{"train_examples": 145000, "horizontal_flip": true, "task": "super_resolution", "scale": 2, "arch": "swinir", "norm": "layernorm", "moe": "top_k", "num_experts": 32, "expert_mlp_ratio": 0.5, "residual_init": "none", "beta2": 0.99, "weight_decay": 0.1}
Rows from block 5 of a small image super-resolution model, named by matrix and row number. Rows with one number within an expert belong to one neuron, the router's apart. Each number is 500 + 50 x the weight over its row's rms, rounded and kept within 0 to 999. All counts start at 0. Numbers have three digits each. After the name is the row's rms in percent of the matrix's.
After each expert's rows are labels from the 100 images, of 14976, where the router gives the expert most weight on average: "lies over" is the class under the peak. Only what is clearly more common there than usual is listed. The data: rendered landscapes of hills, water and sky. In brackets: how many of the 100, against the usual share in percent.
# router: router (model.blocks.5.mlp.router.weight, 32x64), inputs 0-63
# gate: expert gate (model.blocks.5.mlp.gate, 32x32x64), inputs 0-63
# up: expert up (model.blocks.5.mlp.up, 32x32x64), inputs 0-63
# down: expert down (model.blocks.5.mlp.down, 32x64x32, transposed), outputs 0-63

# expert 9
router.9 094:439535496575495542541482509462485541503462494503531571505515584509507428480540572447536485582577517519540490506518410413570468445562488478446571622487449436485570522404471495393465509464560444
gate.0 084:386606448471526554511580428486457451404493445476477515549487514484577582561480511491444544474553519506453430551532548527555495464444468573398538491481479473495608497510415501537487463499425538
up.0 079:505563473540451529511489563507449548513495588483500604493481593589471564535470413437482545453616549490542553499549576463538453463515534452519470496483539592562476559495401440505536477514566561
down.0 088:487483566646460500507499550514413500482463465482435489511535516562470495470517513515513492571432646518479467608454498433527407515404529535580468482535527543535453478466508408483435508512483436
gate.1 108:455516494420477453510509548469480407570445575531509480570576508515438542486585507488529453507480468394522501431417493492457572449500514612565458510499498544438414484507499483394503509480604439
up.1 087:472459501479471539579532480549574550377499446478469607412494505470650495467451486522496433502538495536478467513558583518514451576495486427506528530520506557517570527449452527603503498455445564
down.1 099:476493540502529459521516440522483503601386474569496526572453532486526450483590365551508498542454548534507495528499471425502444447538497473565555464493503443411389537495475551392510549433533473
gate.2 088:444478647485437530483543530528547539497429411404513491528549471512395483518518528569468518610422494457479462480449487512507540572456520431525494483453419515449527461520501539551384550494488450
up.2 092:615371535504481520414475491483481517536458459512432508424501549579418385479521473566555516492450519508535564374512485515460512568438587453480467504421476543463453491544494499524449545479504509
down.2 096:495502502548599443509483488426437495442451490576440465525531529501498526560470433582456536435466537519406416544533506392443514493527507389498562480528500558521488461508443418563515397566531473
gate.3 109:559426577631584473436530519493534538571533432435535461488472545555370372410493503578574497523479517465486485528468455504451491533537471460560499503489502504490570450467458532559480538499477507
up.3 127:465585432522483559578493470479491506501550534556445518586467539446575601594462511404396546513550546562528498529572556577520485471529481506440536533578513546538527572470525438507543443531446517
down.3 112:536463520485564534530583588551487443462500481535514540437478533495533501459524564469434515591493514498578552490517512542485541451512597470583516483469472368456480503496468580376468490367460515
gate.4 100:480478486584513433585475530434595572496459554564523542484435506490468546519444607452481450510542441503485491392517556537468520488477523444536496535547596530575553520450445417481562450528448583
up.4 104:552497485425468553454516482586384448510482538509444478511566490522554483486498397509478528458420486476517539601479484424472576492537529562480577437500484377461378475491530509531485544411495494
down.4 097:438465533496525544595538571542476496560395462569583438413505494494504424451492481525536443571479504468595538526561495398471486464463501572514481510511563372490456485483494516448487436431454543
gate.5 121:531493463556437423467454439464473572523567403447426510598498554536357545473455544508447582528545597565457521477512451448450485473506484447460534543503549549503571529535462497520538522524435532
up.5 111:579443523556466500448451431490463584529581423511409529531486526541379496496475531457480578566581554527435508420532448512408482521562515419464515545529575505527559514488496499576514563522471541
down.5 109:545524535435409419439475511462605500443531538439422463545456495506513495565458580451435470525451441569500482530488510513571460449535524425555529384494529560489533505482516533593570425577486497
gate.6 096:438479501560518493486523459502600510383494464469533566489463538523508538534466601478402466547559519554421452413541590450560439500495467441509469532498541517545586549499469506517509446557429606
up.6 101:472513475586505523517510511511602556386556491525461514539455533541527541541430592493388489493544494562420466490570532535553443521473500488571457533479475553594573556475515510522537441567439599
down.6 106:502528493482433381432375414476564489449530484497440552431509526458491514537472485525447488469580515563408464481458498561457453525475439465491472456557489577564528513488417496623501518499574461
lies over: gentle ground (70 vs 29.7)

# expert 21
router.21 110:479507572554502452410522500513573560554559569536521552553479532512511521513583470510490566537570451483529526529573444497544429531489441536562478552463552351555552513466485408530504463575475409
gate.0 079:524505551446403565493396461524528502610474578472435468458513572604488477596480549521465511400494494441542515468460526503431486499522530507541445585433506561478526601454526485546526564521541494
up.0 078:483538448427431545507501507550498408548439522518468490418527490570412522492551484507516566407410439444529507481453445567508513486565439488534504493518399581427494561525567557477476491426579433
down.0 093:491540446538530480558497519471443515525499443505398421488490442447674478536411448481524496481496536569461539537432461486486552596529462510496571474471478493559496571578489482479566428456465583
gate.1 133:444566444526570445434508530509520534435553477484494441582486546494493520467448546460435603580580493515490500641546495495550447494572475437471602513549513459504595536552536491508542420530473525
up.1 115:561402540508434524575512480502494515582435476524612505465546465499497432496531481581503407467397450486517577388477533557512484498435557542568415481449490488472427468436465522514444553480501525
down.1 108:454528552437522595542371376416456524508543531505491574449465489490395461525478466541513488453535478376441497487582459452495496439580547484456489489466459489419542523516476564460499503468501510
gate.2 133:529388623579513557554518449426400499496508538550492513472508476548556565484499465535490462533511553528472519326488485479444482608442504492534413529447510550503529472507455496519508503568507529
up.2 115:549535480353521449437455544599620535533470474526437483508451455526482437510467511514502534458523480527542452593526506534589476515587612461486576526496498441473461532468570533519497535418511533
down.2 104:549488479367441549486467520585497500589494432544620539472443450530408430542508546475486445481436455540538536478524498582517489441460543530565516567595548477491463473439522551470521500451428506
gate.3 064:540395497379485431489455444397449490622444540551580577570451481490516507562473479563506540430524569460558545529519502511533493434537526530515551491477499454482485593437535441473497524498537446
up.3 076:449463582507480545573547491490396509476428529487419433460474397436622551425494510513586426495508506533470535422482553487528495550413503564514414471462518500540564499571508516525515506447554539
down.3 086:605452534460517514489584476443581451525463562524517510566518477500472430508486497458474506497529400409480479529556530548547456443533578408451498598564475489530449457456577584413527501446487433
gate.4 100:540463545444509556556535499444489541455510521520473445365480519495506603394437436475610520488572546569448479487577564459487434501485540419498492555550536461529566507520478531531499575528444568
up.4 104:510463549454484585511584473462494552475496500513449509348475472486480571424453435460610475509538552548427491397511574469506432505460570487439459545539525461528527496503487569541518569527449579
down.4 100:537482532496416464530462485480544597506505487502397386496520478473452457424457514478544533525428619621498591476450520553481462516447442486544505485504485520578547515589590526539451493440516488
gate.5 089:498484491551430519591436509410455474503464530502534494466516508444549576601547420509538527491567550497532502410465463559459564476452414657446462539539484496443545487466501450450473464491564447
up.5 103:434459459536523528472532433408442512379503530545476513573517463511577570404566434504512592492507554472449460505465440457501554488464519496513581433461439447442527478581561569561453451527480477
down.5 110:479495485566566440455490507457501458481467515525472449490508494500462517460483462437466481501406533506594517585505547458527498494569486469632524467475498415470458582582576537389592411502469411
gate.6 060:530422558552516504480496557502412418568519551545503425532524534469563422572573533446597395435443520430538516492371464488501556463533573566488497507494510531487465552430451515521466512517537492
up.6 078:442554414414479498482543456516603505420497484514525457497454480514457491531451524484425610535530548469459462580520515493521522505521472416409531489568476446456591450614592560559488509461458530
down.6 101:445559581530463566493543485461548415468432522513566543409483442441444567510486541507439523475585449518490425518548513412459422481496517524537466557584489576430454403519518551489440555536552498
lies over: gentle ground (62 vs 29.7)

# expert 17
router.17 091:539543530542478571489461559423492473500397540514475464571480496475467472445538501560469510489602508482487499414537465452528507463410616451530538565568497434536402430426531529499509461588425550
gate.0 138:560474547496460481529456444423434531563585506477444536411470538451403532530432571477533523611545529551471499464556478569455447541492511460451461536566572482550580524427447475520559572514462545
up.0 113:414510432516535502429540512575552458449430543483580479539541498561567513478582436535509448427460469467513517563428475445553547468470436535530569446444416546457398489527515490437464416468539450
down.0 103:412514529507596464435557539426460446499494507383524503576403534488551447473528473498449469504557477436448464523625476488514535540544559448430538536514577440535469422473556544528465562513476543
gate.1 104:472527539430539554423506488524567558422462493539461523553466479540572475454452503542425596402454425536406504618542467489533474514521479503562547452508491455437494480556521560617429509482497516
up.1 081:525460445522405473505496446448516488560485542449471559442514507462388546548533465489507392581520639444523429439460439465439512481447485551437500526527510599472506487546416506450558466536522480
down.1 091:519489529496501502530489452503431461507475492612412590515494525535602501487466507487527493475528481550372388464449606543522470503493568515466569553442526459460493549541572504426519613534442516
gate.2 136:551383563464501536536560575621541515514467468463546545460503427497472453519486526566613403462480424533491448441508512510486510586545535465535466515418468481457483447453509544522446538391496491
up.2 143:428599415516425475455436421417458520501536522550494476585495573512481556452476597418429604527523570493451517530543475539514518442478432500521534480543526540526559567557508457514575464559525502
down.2 121:581477574396489403512545566502540444533455581433483464496455539533422430470495506531494460529428450475517509499473541512583593543525548445444478582530485479439519466498540511467473580417443590
gate.3 120:470560424471423448494448404416505540512597538532490532535466576538507599494442511406439581516611567556513527506571489457493470458483452463476529557544555496535570494546473468549540495557467544
up.3 127:468586423528474469506488398465472563526539525538538484566450615475559582449426477407462572528561540537505572544557451449472459392431468461495508513545538438562508532547492464510545478509491549
down.3 111:463460504554532528552469490505537513420497477619491479511548463506522482449522397493461506478514471516502542573412560412464412461446388554512423486435498515512476505493444428450615412514570485
gate.4 098:495569489551563525507495550600519548532546494528486542433455452537652484471496415467587432422544381557478519533542523439476492507453457513500553494461465403533451468488472528451501493476404510
up.4 082:541500441548523515586533527531544560542548449533527546420452452544594441455451385466549448463495412577580539485536477408483449569452482440507513514465502428529425509491511586536478499434474532
down.4 098:521647457582492496600496487582518530479571498458523530583555506479476502505516521544466477486436437481455473493488488446512451504456360519477498403502512517421465450513440449496469496536608417
gate.5 101:463487549410584501543580588618500576501533504503483483482487450476589417482520528512595480416473452503503472503575512496479493521561519406531535488503485434498441481450556503597542502378467508
up.5 113:472442542539462570542514451530496477517420431437453576347559483563469528557560419522488371559523498487451420417462480519483520526493552533499487556429481512465492443521516533443427461502531485
down.5 100:541573487594421497509504549402450538490561446543409543424480539544597544451505465507593534403611479520488471451530457477491496581469432471525482498468514516462490460527469465559490503603479552
gate.6 104:499451545626549503589510441555476536554538523530523503529469520449499430468426474524469457588511481591561575526523426495465469549406495495439540531584565419517486426475546453472536551535454576
up.6 114:500491517602569437505507460524500543516537508561456505502475545419536442455465423515451445610486463558537571531550496502461473536424466496388524513557531389555410408442515508515552523523473574
down.6 105:548503447460586562597509528464490551480500541583519502496581556431538529581526537541451428433464504506519459528411488465527527511464396536515411437529387409511558462510424485532469484488558518
lies over: steep ground (43 vs 17.3)

# expert 5
router.5 114:579547435548569505508515477513541503554470483505529527519474462468497557513498527569628498598501539502469468525520542575573551468491548503528553527571492626520554545561542651427478543480536453
gate.18 096:422558460510443626469468531513575463437522477513544650457488550586441581553471501474454462397526535483496449500462520569607559470495537524503480514484510596486496469530432473490514477539501472
up.18 078:471546508475519517475525495556416540456560477531533501559466493408592477501464528542513595424523485589522457554597533541510382471496511414532540518589549417562506499525592483516514476412444512
down.18 096:587456449454502510521509526514581452598449602528548498615502532483453463540401512502462447505472518526514486452480529580463494549446513564500425481580493530483426553572536507475462428403439441
gate.19 101:511527329496443559519446549474591443495511546472546605476518520527497539547480479416448453456527499488559447446512498529628495448491541485464475541496545607542513532483408455487542495558499483
up.19 099:416561495446485568448526535538605549442539500497505631437474458477512529604411561541467507463539451537505407531561601507616464464468538464552464514527540509508500464484507498544529460507437496
down.19 106:575489567393533496585436516522536578569398535626517448458512505524471434553561517567520461409530476496573487460482513492472459490505398553512445540489522553489440492426461527436483477462453516
gate.20 107:510531478462476574477479537557638523436522480501600608506471536549440468547474556500438476483522443523545445513532538526645431488468590460501478520488552567517527479435412454549470503536467524
up.20 105:455537479525491533444475550593633564445533472474588590506505566578461518547470553491461479445517458522527465536527576522622441474554560446512489508550515592523504524457444493581491482533430539
down.20 103:504513520409477498568465484487506560476439572488594549486496536442465414549608511519479507430515494475497415465511526499478533481599552460517473519578535487431394531437540393503515544417477588
gate.21 080:386542482424529477483491529567575389433431498494504591472546522518530490476538522453444494549528489410524429520448474517552537507483460578573528381449428547452489478552490536504473462426537435
up.21 089:524464532499452441622496443536430511628529563523425376484549542438481497508535508492549584564475425531557505471510473516413474520487477492522500501510482383505424554535546482454559535470533550
down.21 090:486544496417490467552535559563403452488484583560549498534498520458440484469559469470506547425461436489481469603492530482516488455575463546424477507590567513435458599519541391443562493478438532
gate.22 100:404468473501541478558605469554457504439469453462475462454566513523454534538580506582458405557426548477467425540477471532463596559459486528560468459555450503455443436579519553512411472480533477
up.22 095:579451595571486524440459577509503503461519451431620532490393462483479408500478507487570504457503451442465520535497484548559452491545481487419514545595545515536499497422419425504586509512496563
down.22 098:552457388546528440572540465515493519530474537510522500456585506534485563508453543472451451573528473468516540506502531466508580568399485514471485486394563468566503476522424583540448464503599376
gate.23 078:414485535460554525562585525579514514449465489489525479511548453489499571465591533524434464583504512425488547488481455450517554577495468490628558442411460469443447480567509576505454459397486476
up.23 102:505522459436462542424428530452630539458525488514604622503504503579485484575487491438472498425528530495536456517495563518632488410485491504532488528514533603463550530446453447497530486546474473
down.23 098:438533434591532473423491482445489481456454470424407447565519549591500474421511447468472407514548584458475535552515522513478528543504521480497494460383439539499511522511434563582519482505589415
gate.24 111:628492583483534490539468621590497535542566515454499419559462497457539417519447500489613472518466434525514489486554543464500440530565538467466518585535578425530463500468514461478534575480522552
up.24 107:617445550498523483561482579563519562537493534459457387514462486466504409504487463524655437484520401584519483454548539518483441536518542404491506554516504452518453488473536471508504538477434557
down.24 099:437562543506521631518459560465502478501421430471501588427524505567469535566585476487492515465544480507442494477486564453577506396569415480536458508477482567452463541432409526536444521521531558
lies over: steep ground (49 vs 17.3)

# expert 19
router.19 104:496523520523420428527548552576523533525590488496520426506520485435556492405517427524564515534527460444496653481601503495465521506497465510510508488434611498482588417518419455558463479507513538
gate.15 100:565523474451476373518456505546543484565517589578504413558517559446529482529528562420455561540442436482553546510480507579485547441510532527444576532537503458508449517516566440396570471436498501
up.15 095:468501525544527505440512541510593600451564498421483486513425464498513452475414494531576472527575436535509472587526608485505450556512565396487533586472557464517554478471469490573544559440440544
down.15 102:485505506470480544379478518571425556500640517423461567484490507497535563404486452451473495416530424540537468456455476529514517443614535466494518488525572549506516551585483513485449572573490519
gate.16 094:521499504470513462445559566568598564471543537400444415546467413481518533482479486547510589495554438538473554596501522390569455576562490455473578479521479490538487491533573518556496475425472520
up.16 104:515529460490497539557416436438388487538480440609581555457506561524444461515512542426446459461496551477533465406476544577465533402438473541522421491484487552483537526494460475389483500554533465
down.16 087:551571470457508501401475457549508509512572447464535508475445485454433576408486553509505525401534469456516596514490477579496557443625501498510508475604541490516544432467420525500436548559462441
gate.17 125:505466549522501420469530565561526524571449539491445477544474516466566448467502467531596519521396436550568526602511529563528460518480505471475633514505505448507417461508552519473501478345472516
up.17 110:539472546572536403499448548524473495591518552484415479558499526398532448488464473484498506561493464554544626525550497525532466504399537499409565571503557427553486503442493431485564533438472549
down.17 112:515448477494484506619519482509449533465564522644530491502510549472462541512401572440534471493465529488494447363416567465528495421486452529498432509527509552520561539549447382477495471508505538
gate.18 107:481512472466470442568470535547470462527538582570513423571510548442573450395497508463534559595491497462546526518486493545447531421523525551491588510521530484475431563458562438406581462404536468
up.18 091:498514474524520457530460480472396449550469509580529422493539523478478497377546497501448506568404556455485545519449369449427581485527412527514544406505464476441478519566501511468492470517547412
down.18 100:412592439531398478528503558445545443476408535534551492530520487497515427617511495506496456556503503423468551459547512505487542506439578557532406457420534419469451470439512522485450432440535479
gate.19 100:526457555533498492487513543536516577449560469475414457506422421469531535519408556496574532508572471565478474449546568471516398538571562420457539598450537477542524507487448511567534560512418569
up.19 099:496549471445506473521539419456457400591457487519582499453543558503481518482569456500426453463450558442529466539480464519490572424406460561517463438504443556456487422506558530394479454480560418
down.19 105:538510429442526502418502447500510468525550480407442474493538426572464560523448487551490586508503446501453460484503542582478486436577491509464446592620539574497530422466502447492416585532456445
gate.20 094:489478490481493585462452522555498571457566496419533513566454425470533467602455568483566561414570449522486475439542618510517435520593522431507482552487552501542473540485452499571528565495472583
up.20 079:493544481538454531449427524514524562462532569496549480569457483501471477526410544470600517411587422568513436437568600476523460513579512430426483518450557485504476560504484484579543498480452594
down.20 093:488524515558538530580562604481490478484434537555553477581564518514585417490525523502512468523532491486549455591497412431497459524536527461569541429399453493435512550490539484414550413483584518
gate.21 066:445548496461510488480569462431500564547475516460543494479569530483493452428458474560451562561558604520439451638504397528441466487453494412589481500546458494440536486490531538596464452487456483
up.21 080:487513424551475518591433467443448494616509509562542516442497542487496491400547389477457493506436504476661551506533452517462516465472572529510504508491484433478468445513582455414545491459531456
down.21 086:502541559587551526500510580508534518429532485487498497506543576538622440585564495529550434471535523478463367496481510427450515503539522428503508430412492437415446444488538544408514480484502548
lies over: steep ground (48 vs 17.3)

# expert 29
router.29 106:517421515546519546526409571566573465388516451502404492459536515492511455473389474444469559531543471513474523507382477546578462599519490515460456395474449465494477467588503505484481489473529457
gate.15 087:452531472434476527480463496440595437465535488411549546549448504556411505497557552422395447482472554441506504486452462544581530462488453576521518498558461636504482524474463478430537478507558421
up.15 114:449512456434562472444554578575561462411449466434578583516562426494448482452561510501442453507469517452490414501461532513450556512552493547579515397544483531438448506455550558436471494475511428
down.15 112:483451531524534463446539591588534534496507551451539457486486505405516505353608529530382504541509521460546534472599502463444557540495477490487508518488516417558513431399496542481477545475449464
gate.16 108:536432572546534584551461600540459487550567420419473529474476470575422471535480502468536373516469521495445444432532498477446494568545455514499434497622507544475512504425422489528530503542521529
up.16 107:530440579456500529494482578458551471584520450452572543458517440603416423488494544495546442525424589459420464443500477443434569553509495568499455482577486589469523522515460521481443483516578477
down.16 109:519455465482481492558523540558426579512482511371481527472478561507584508407560530418578494535479442543509466438498531600493544508551511368463484523493495480481493445404508509513556438536459593
gate.17 092:529492486500522466484501494481411473552502533461387375540524549454461439468576456552479573603506534478440540630545455440427522506472432539379558508491484498486495488552483474577525519476494522
up.17 116:536456585548427513514545545567572494486538468483513588384461445558465493532449547488513424456511464530472452351492522578554442512520607488549479502481545491546508494421428479457499509563466541
down.17 104:485504490427512494443461582424504513592504545368465510472523426587540449554470493344536465488471464494517449561464449515485548558459600558484561464542482498458500462578525526513495563471521472
gate.18 090:527562401504473525468499417435431527529527523593477493481503476493564534481515545539474528509562529428383599532387487419446490503446477465484482458513484473475546535628537497576456575486504443
up.18 066:543515475533533430501443586552582463548506478533506530535448451468531368448474455494436484534513398507603514462572563519505451482489524460552483477583501440553362526422487475539534506513461547
down.18 090:512444489511485417517578499544475580487444515348496558443466574535456478518475504495532471444473482535458554481490544639561571472514545503522466583567559498426478552490497568432523465544483579
gate.19 129:652469500468503586526463499446492510530545531523494486453442458555553563476386450465486521443604429558493539467545515490514461530513576441408432552465541505548502478448510455538505594483476575
up.19 114:386518489552526418461514508515446447469458444485525466570541518415442460465525544510538438576506592411512487601411475484598516483504436564516581460512473540438487543533489556439491446515549454
down.19 111:457533521520461471549449539441512482448630491504482480587558476513521436540417421441578476469505547545491423498510476514532501514457503558481618484497449494498612538600620540482495469471555472
gate.20 069:550426536399492479487603532484590502510475524486513513470469446528493382559497493532478414533462543442456499461480457544487438641447512558493534420523407503412469454498460562485467517488570471
up.20 073:423478474466558473439514585552476474466554517529473526533488421358574537527491453536487519517463458504447446548515516579580558566585466451468547567479425410545441476469551532459477462510443564
down.20 077:498450434480446481511445504576524524499434602516510538484510546482445532560566438417491519498573445426476542497497595505468470376524473523585447568427506451493531548463398413489453479486490564
gate.21 088:469442494444557509501499460505417434559488449460524465510494519470435549492505521456423431591522588413464505517460411488483558561481428565413566424569449526462567495506461564580576488493557505
up.21 105:502520452573479477541447598562552562507512574536542583407463502520515534487481518469553477471571474518593462449481548599526457411554599475559494529497521508524440562363495489461560497480502531
down.21 094:546495417465485468547494628489452509566457523406477584532437544530484438562476453454562438411446417545528548506454556586481451452458521464530510605557524540459514480463487559446511476466542479
lies over: steep ground (67 vs 17.3)

# expert 26
router.26 098:489424486540477441446506468442486507528524488484491537497494521513486462499550490590494482561445559538450552444575500487516443473528545540436551475549551623502569561603514512365461480533354483
gate.15 100:501442473497502522406538442453418474420449432475480547497517487520493575552509456494393533527575606523411430546465438456571547528475538481584503469367473495502544563561531532490463502522502480
up.15 104:489491458479526518399521442427410508468461455525424554518472454522587596572505463501473521524575626492427393497460463449562531544436536489523513503395469488492560517565553538553491490494489460
down.15 098:558469444508458490443482500494551534542494444482467544610508499606485457465456566472458541339519545522531475571376434532522524509500541456489533457442410446468552535521436509574486511443525482
gate.16 105:542515425490353445520455443450442454592445573475477445501524569565473545501554458466497537455452502464551567431442447563513505414513545552524428514555516557501499540502524462468539500570590460
up.16 110:491539473467447438498491473532420401546496564544531490521575533522484520511551489455525509421425483450572463439467483586527583416565504603562530456517456552420470535504554492381484465457520432
down.16 105:483551499480498588449486473576536522570558531448553520461584481539516465452444476455560472335576502496518545432430475548568462409488515498451523516487469582541473493465493467603470479451576493
gate.17 085:581403455478509537391422483450540465491527447436441594521505482456440515533497486498504433516574551525515384443541464505547489510513606544509409518374487576515553501496472469483516540522466489
up.17 084:366660505496512481576518505477443434516466536600561481489545517483486546455541520516483485472453476468509547521437540572469526472450432482494544410594462465463402497545537509471510446564540462
down.17 097:502492465494507416539589537534446543511418449584495550519346479514546557521533441540491527596449468509458506563580538547380546494428465491425531518580527509486464477448529515440521522520466525
gate.18 125:539496430398417412393466411467457491523454547527439437553510538499549569562495474461450593507567570524466476510481465457556453497428561487513499491365529522529540542566535482493491537490461501
up.18 123:516515453421402445397452422420478541509459544496423463556494534544517558562498504459429573536544600527444503535503486450556485484464595492505485517357513573522547532564530470514497552491491507
down.18 112:504532533516467491434450389518484497623513489416464540580481506498475420551530569542529511398541578508523462468470423525465511505590569433429514495438450451533416539468487472542525584536549484
gate.19 118:525488466462422479354470419462422491477464470434448540523522536610539584540518486454455567490547592509474457462455463463588496537470586510539504520375476561481517525578506471497480496523519491
up.19 110:528496466441422519356459422419482511484472491441480545535497493557508590577532509464481552475545609485460411451462447445567522536503567504525479546406510569480527549592514519518480488526555447
down.19 103:520522465483442466441418450502547491595488465465549462602446503485456448544538596497407499389516474543564465535444438538548526576638533463538494456484578529491484517519493473407490524498494475
gate.20 112:450541451522437500513466405390529568456516487538450508527478480525492582548478491486465560485534644527455533541550550419453499500464448484443467556527543607496585529546449475534519439605477515
up.20 083:493557512590487507602504542569614543523560505592528479450439511475469453490466492500525495483508479563441587518543533449367491466464426444446407559588517535535509461469459466563521523551465523
down.20 094:449520500570454596466545512536449542479521529461544476505506529543526548399514414477444548471485510463575506419451554477614534426502532373495390460508390460482494451509495504481459542480530439
gate.21 100:524441577541527524565452514560511587558552498466611506427464538443377427507473532502454397489481511554543469408521470620517513537574524429523461505510519464510443465512477486487493420528460534
up.21 104:545520450636463464515421478450426476546540482469495488554443545492470532454426582439389473536567533517522558486544496544482489448536420574451420513556561537590556509515456476493542524566517550
down.21 105:514532408536418442569437489547532497518534489427611470471370526474432517520491499451502527550397469560600516470470453473502621409462508485560473481580529491469520470500495521524459452493453501
lies over: gentle ground (70 vs 29.7)

# expert 14
router.14 096:493499502421572508440594387515527467449512442568589506463511461533535544566504459576484463521551493623488487509530479575503541499458451575472487506532455571344529469530515569511514519529544518
gate.0 118:471499522530583593557616507517379542428518449575572510404480410446513527528490489585503509477522564534472411447502538443448493565477426460556440482434486532505475497514499571542468489507477531
up.0 130:539497450541497569608467522469356515501545535569508508485489524452456546527463556439507501555557525505523469389540555471458472505523410490434412548526563544578533557461471435500564573524457551
down.0 107:458593536455535543554588465547468466434546565540593467514509510443418568536592536475487373575508498398531438516506512506506512454485417546413459539545489484505408546544499519464509475511476517
gate.1 100:443535495501455524482562397439464506470493430514466476595470516544439590530528464481478584584561634513402531525472467460396469531431451492485502487491468515460563545571501501490460407540499478
up.1 104:388525522428501544480571517488479495356452481575488554492504471564544555505503482537501582524515495495439378507469584463425482479524518493618501492413435499433513539530538549499423461504470469
down.1 104:548407548480480501549538491470445576521483540488425514530524591486542529467560496528598493508507418485431523428467475461494583531448498500409429520499485494645477490436473427574422536467549554
gate.2 113:474527479519570582563552455486426577457530489565601512443498457410510554526495504526456507544565595558458440472510543403401462587451419462506445489436475490521538525568516537575496499507464512
up.2 109:488424561504467406367448505490584493521477450415361473564478540589520465533515466496527504536473479485491545589439430565563503468543593501495590533559494537492537487505510486451477527534511472
down.2 117:522381534624494503458438487464565495562446474435451495498443523563597430521456480477489553492443534529449512567477475582504497508516562519541608547479471496454492445532415549572589559523486487
gate.3 070:456579488506507568468489459458482520399460505566522577503512476436577578504597443531442575472566582507452453564468546420498505483428466500616428513413524557420537491517503498469488467497508450
up.3 085:544458581591469473563469515493552528605535508496489441511501499468429433454441501485482455560463467499480588429534459518472414467513451478453573557600536428609524484434486450517573555525453555
down.3 088:606513592450455469515575565504567475470488489506457527444458449482491492540407552573453507475501509545425474522527505509484492505566500474475522614476576518389435535444518471462495489480340532
gate.4 095:576401548552502514497457470469457548527513439499368471544442472487389517515463468477515538584548526550475541486573451434392444560529493482449503528553545440549600465487519480559490540533465568
up.4 091:609411546503508512497481493518502552523501468523375444555458447515410470517417448501530512556593489534465521462577460469408421606545523452437491509532496452526560489440472506568527534521437559
down.4 104:449612451518484482504464395509463442508532483549443495509496584588544546523579545496537431466518564387468452502419547490495534526505523501512427494573396566556498488564413470484554448542480469
gate.5 103:574546483506499445443428524488635527498542487507415402575422476532441449523482517491460521549552436573439583566522473503495472522543566452454531527598541492539567494436527452544555506509445551
up.5 101:571507500523440394461440526488629526563507476471371416590442544566437456512508486467499541544527444526516560552477436566470511499537578491441572519571498454518532441430527473517523495461496503
down.5 106:438503457531446522496480455447548459524483471553470592543521536570536498472519569457426496451475592469467456526422469520580522511445496433572536440537386534629564451572483461549461547506488441
gate.6 111:429500563524544503372523500525646527389498439409568589524514481510532481471493536525443487498491510499440494637504536545561465557480531453590537491499483525475522465525517502542481406507489478
up.6 093:489505485465443443399476468470563391526425516433431568550539504524593446526522453500505514480458452438573557552462454520620525463495574525496551549490503476464444461464513501427465589498575440
down.6 110:435531401418525447535574430539428471433548539532577422485533552492519498493560496501426430530533474377560497531460563502568583520454506536531432475519492491512476531566582462496515447575463455
lies over: snow (45 vs 3.3)